python train.py --crop_scale_min=1 --horizontal_flip=false --encoder_arch="gmlp" --grad_clip=5.0
Rows from block 2 of the decoder of a small segmentation model, named by matrix and row number. Rows with one number belong to one channel. Each number is 500 + 50 x the weight over its row's rms, rounded and kept within 0 to 999. All counts start at 0. Numbers have three digits each. After the name is the row's rms in percent of the matrix's.
After each channel's rows are labels from the 100 images, of 14848, where the channel reaches its highest value: "top examples" is what is common among them; "lies over" is the class under the peak. Only what is clearly more common there than usual is listed. The data: rendered solids tumbling over patterned floors. In brackets: how many of the 100.
# convs0: first 3x3 conv (decoder.decb.0.0.convs.0.weight, 96x96x3x3, each kernel summed), inputs 0-95
# convs1: second 3x3 conv (decoder.decb.0.0.convs.1.weight, 96x96x3x3, transposed, each kernel summed), outputs 0-95

convs0.81 080:494512489455528464440431435466567510535518442531541453420384505566486545449448511448418451469548405542492557603578414531451543457510520452515548528524496508483519553469561586525359569451495544460532408479502523503488522398409497474452468455551455535492515560492493451437559497472457501445
convs1.81 066:423519455549523541475434499478473516471471529509527510504478395478508524492453503422467532511444533472483483500446471360448415455407438489485519478510513579450536471559450468410542467491448492487484607406417351506399437497573459500520419550584548447464460460488507522484490455566538486534
top examples: star block (40); jack (39); largest object: jack (27)
lies over: jack (33); star block (32)

convs0.55 110:499535469479547493455426394531496552451463471496450384532546455541486409546387453468478471438455443541485470494464437454449569543471477478411492511510472406441493541529421424432496426505417503547470525480531574512469410438480492490458417472461463477456391519432447539393509482523456506503
convs1.55 118:511529611545442585549575545573461438487444519595533537490459484520559519422545476573577586587561530488446521454511556545510464526518482507571411539448495572508489523579507467494511485538534494438555437415479449451548521508460561481457550492502608477508590483569554543489444547487489412427
top examples: jack (63); star block (42); largest object: jack (41)
lies over: jack (60); star block (39)

convs0.29 091:518484494418451454477539474454436496443544446478440464400526440506412500430516613520491532507485489511509467459377426503458520524482540439465473434503373532519495406458498445528527500423490533490495461502513513475469492446493444369459552473589598488544586584453509438572443438527478510515
convs1.29 134:470416482548477484527525494451495529543545570462520543493510572540525483546513439390502476498505488562470567578556529513521398429465465483563433484513625446454449624547516575487473368457468500531501476493493509599454490492429536553539468433423468492455429439470474512449582555507472540424
top examples: bowl (39); spring (25)
lies over: bowl (27)

convs0.0 112:515558506404517563574492535450590468380519431586398515548435535528545531561469452469447566508561481562503557504521399477536445432534532466447508586535454439469541499500382450465508551527454484405553461515507483425450484514531487478511516464442509487483519463597413475566546479529530566509
convs1.0 100:554544511562496462427532449539436500560547562457550429434593481472453474486506594473570442552406437521514433486442510495452524576476449546591490415456540451483504474490558552453498454476544491591474529475446473612573438446437469542495516488560472515532438501388562517448563501479458447556
top examples: star block (45); largest object: star block (34)
lies over: star block (36)

convs0.47 103:459532400461572488410485466465453483493519484570548426583575463423450521472438493520425577524495508503434531505460444486529472539462576432549525615490513584504485527433483392518466561460503393517589563565547441523530485470486559541533536490419542460573501532505492450405490542582500510522
convs1.47 099:503443481505462575460493509430550513464507474353457604543417539510491446424555528404512470418455509508539492494451539448490484503576457544439437439429499426528507447555521571525512412471535554467445454436425484478472577417463483532515496493401527527485494404437549482570438444446506518490
top examples: torus (30)
lies over: torus (25)

convs0.65 095:544484543498579529547457552477494581429503473634547491539557565439563447582472429441546506484487505558551414423446591513512511523466578483592476527481477364498431536508537441548473470482497413479528479515577509490521509483461453534469493585496447475432529485452445549522438546475508401564
convs1.65 086:417555496480542513413606361420528375541519535438534503537524478486449527509456539495460534577547459523464536443432401524546575454513494447479467506524463570543498563406419575407498427394500516545485440459451511518500462535536527527554428483502491493458436511509493479489473481514426530448
top examples: jack (40); largest object: jack (30)
lies over: jack (34)

convs0.38 093:488548476515508520575415575391489506526479451568571483547518538492515467493493571494492442536501504530557495447448540478519535460443559452564441584471460398455493505423508501479470509501456347458481443573474411600513485418450440523430458527515457581519523443440433547475464489451481420425
convs1.38 088:506469461453477480453548407515526449647472482378461438512553453440480530515520531567461552511466532468461493585525485513549497523565434504458517446507511525542573569464516457484481599437542537537495494400555610399572506574438524468508615454501477440452514553570487453495498540467462540528
top examples: torus (46); chain link (42); largest object: torus (38)
lies over: torus (42); chain link (32)

convs0.6 119:545664405447533450519511451423515562485523439452508445508464465570417473465552504520473560589533459521479507536400494572550466432565482485497501452411464538528402517446468456491522533495510575494570530532491501472475383456417446490484484430579558509537507528526557486512433513543509531589
convs1.6 106:441376546503427506478551527549475556468496593494512538444519547526477441513516481452533508455427529435485530567477513411515561520400500479562524488430542436486425546561502544473465391476417471444400484495427444481510541500484505486592506483370539491421546440480512537494431461497482451397
top examples: spring (75); largest object: spring (43)
lies over: spring (66)

convs0.58 075:436457496410476535469463554478466525460545571512485486431586401439463505568488601460465542557458502499487561422519498502588443520491486558509443532513422450432571426485550517507556533528551488516417453538477430510474465457525529495494514545490578531553528502453303416498476526565451482522
convs1.58 103:570587474513543511508527522461526434505448476504482564459476541513485491439572376500455515454414523491447479490441465484405498475465470499436477592445530506443401461445420547467371485478471411486493547490463515469465543532424549580436493473535474457372529457478616459583481472497522538487
top examples: cone (35); pyramid (32)
lies over: cone (29)

convs0.31 108:500461442483530445449527431473427499432500450532469526503506469554482427477526504499527518438433398551395533496587421487430502459489460464467536447414464516521542458415462555517492441437566431577472476537518439577418488437500542501426499457566455519437503504448467544457459478524462329536
convs1.31 085:490508501523430476506470582491482468561511461517532489540519516417539471495554517584530391564599577524549498487473453528603484511441554496533427534513489564605467514531512456561506516556494487445491550485487514442482514566436401404455521431528559394532485579606499374447474452470529546484
top examples: bumpy ball (31); largest object: bumpy ball (28)
lies over: bumpy ball (28)

convs0.75 096:497608493472447565467518407480525468437525482488477420469479467460485469452445524589519607454488439531492573383449523559570600426382495458432481438562461545523436447557465470450512569461494556574453459531468479421518550468489466484485501467526510490494559577424497550515508486518544488597
convs1.75 098:574465493482515371449481558524480578462530553435497505489485517466564518524535417403533446553492553484496507573484427429413448466529468509572644483514527422547500608483453549555472453453487432465502494423552576526542520497506495552533458503445588452490535489580494422531471499520493463399
top examples: disc (42); largest object: disc (29)
lies over: disc (36)

convs0.95 100:477437539485625534538507539492458478513494457515457540532561509563489452510485537464493517422477491492518448589478467548428474514511491365485389532513462308540565546462535413506513499486439500482498421478547496551503500428440422515429455507545555457521512538490405484456557565496479414465
convs1.95 085:500568460453407535431536539397508452584457522535532453475356536490478525527516441598484477518496529517469559517423459510614520476507512561565614464541476575472491457515533483474465507582500463485505507537499530442467538549466576533553565466386495544463524452447575435523440537460549569552
top examples: jack (35); octahedron (27)
lies over: jack (31)

convs0.28 112:437485433529520468537490439433558571499432665443377479485436500531500418566481499549484491443513440491481504505529534509561525499438444369567468502392483603534422510470507418490493490461542464445512472540477503477511524392529524570580474458518501432541471508490529509478467533500539418540
convs1.28 097:463541547476537537539513547493484583399541392550551545492536496496520479491576529422514508523463452475554456551435472415520541567482475574442480456533425399515550479463538577607532564448483519441467443567462529481523515556417416477526537575427509597444515452436453485471570477479510521415
top examples: sphere (38); largest object: sphere (32); dome (28)
lies over: sphere (34)

convs0.25 087:473478485487427468509488488520465542511643484454446585472549399534462430457451501425481503518500390504472640490533523523540510566525516427465462507469587490416535491521461441537465511533518491474468508561447525463487513426494465470407496473559596408582422542476559449527453423533463516424
convs1.25 093:558527506488576499491528426401533467586412498471545436528454580479572576445519506555435466532444509457476433482476429550514486481470491560556518496508378487513508410446522528538491590534433505476521426436542476478532559541489534548543485515478397550400506413489442600491544544521587556490
top examples: cone (37)
lies over: cone (30)

convs0.60 095:565501476441439487540538496496423475548526475497562538521457567535482545410523535514553574485508487565484518489477495471469499464572410445534511485518516446496466380448483498386459488473364488410529441447548519501466516385480467462562485432560566468453496461477568516484490445549442343536
convs1.60 100:448481438503463440482463534519610523556528460413451503476527384512534459554605419489450421493402513449556530540449499495559482483406509507490551453570464519512447498544539506632481438512544439569467511537497480433447547552462504477530480512465443520519583462451493436476502451503615588446
top examples: bumpy ball (40); spring (33); largest object: bumpy ball (28)
lies over: bumpy ball (37); spring (27)

convs0.1 097:549432521444464510624462498531464499528555450470566480539467456491465442535439504511429521495491423474526457418422491525488458456502437527400495433478497533558544419430488485470482534524454406499571457484462390531506444429555495569574434486453513407407598439479519509560468459532430538442
convs1.1 122:465521516522566394446544479404458556493423508492491516414484522507513545469532442433526486519422454489389592610483532491513520433479491465530479504560504418514474636531476501504489445424511540546455500511566568481465505541430538435528509542520482620563417545523497513506617517502548452429
top examples: torus (36); chain link (34); largest object: torus (26)
lies over: torus (33); chain link (27)

convs0.27 105:558494470499447447471507432466516507408481488535573503485531463473543473543483516516468562411505325472433483418503487501558487550476588512482444435418455515477556486478484487553613463443546408487494548476515474470503494421474539500500491509546514517563576475517453464518410571546445344446
convs1.27 072:470535463475501511593498545466420528519532472435452450582486474533444449426508508391591557489505519477519440536447500454483463548476455417461464461512577437565543460540583492511401571483438515525448498538491459450535520494392342486489527464449449470495532595514446469461520381508511464495
top examples: sphere (42); largest object: sphere (33)
lies over: sphere (36)

convs0.84 091:391424562378526569535506472499407467466459603519466500605470422485482419511512466478522573472420535437481537403509536574566486479490511525457504517491432493615520530448498506553530448519535399481520514581557510529476415492501549512532554519441466501525541461487471442524412495560426444483
convs1.84 094:554490433537443485424508518458518513458526420453460457420483510516505499556500459449450411619515459595529457528501476549506476488511515500472510470508476494432492403511438476541393507451480505507533511505343422501496536541482473547430387483593523533495508533579460482447578435424457602444
top examples: cone (51); pyramid (25)
lies over: cone (40)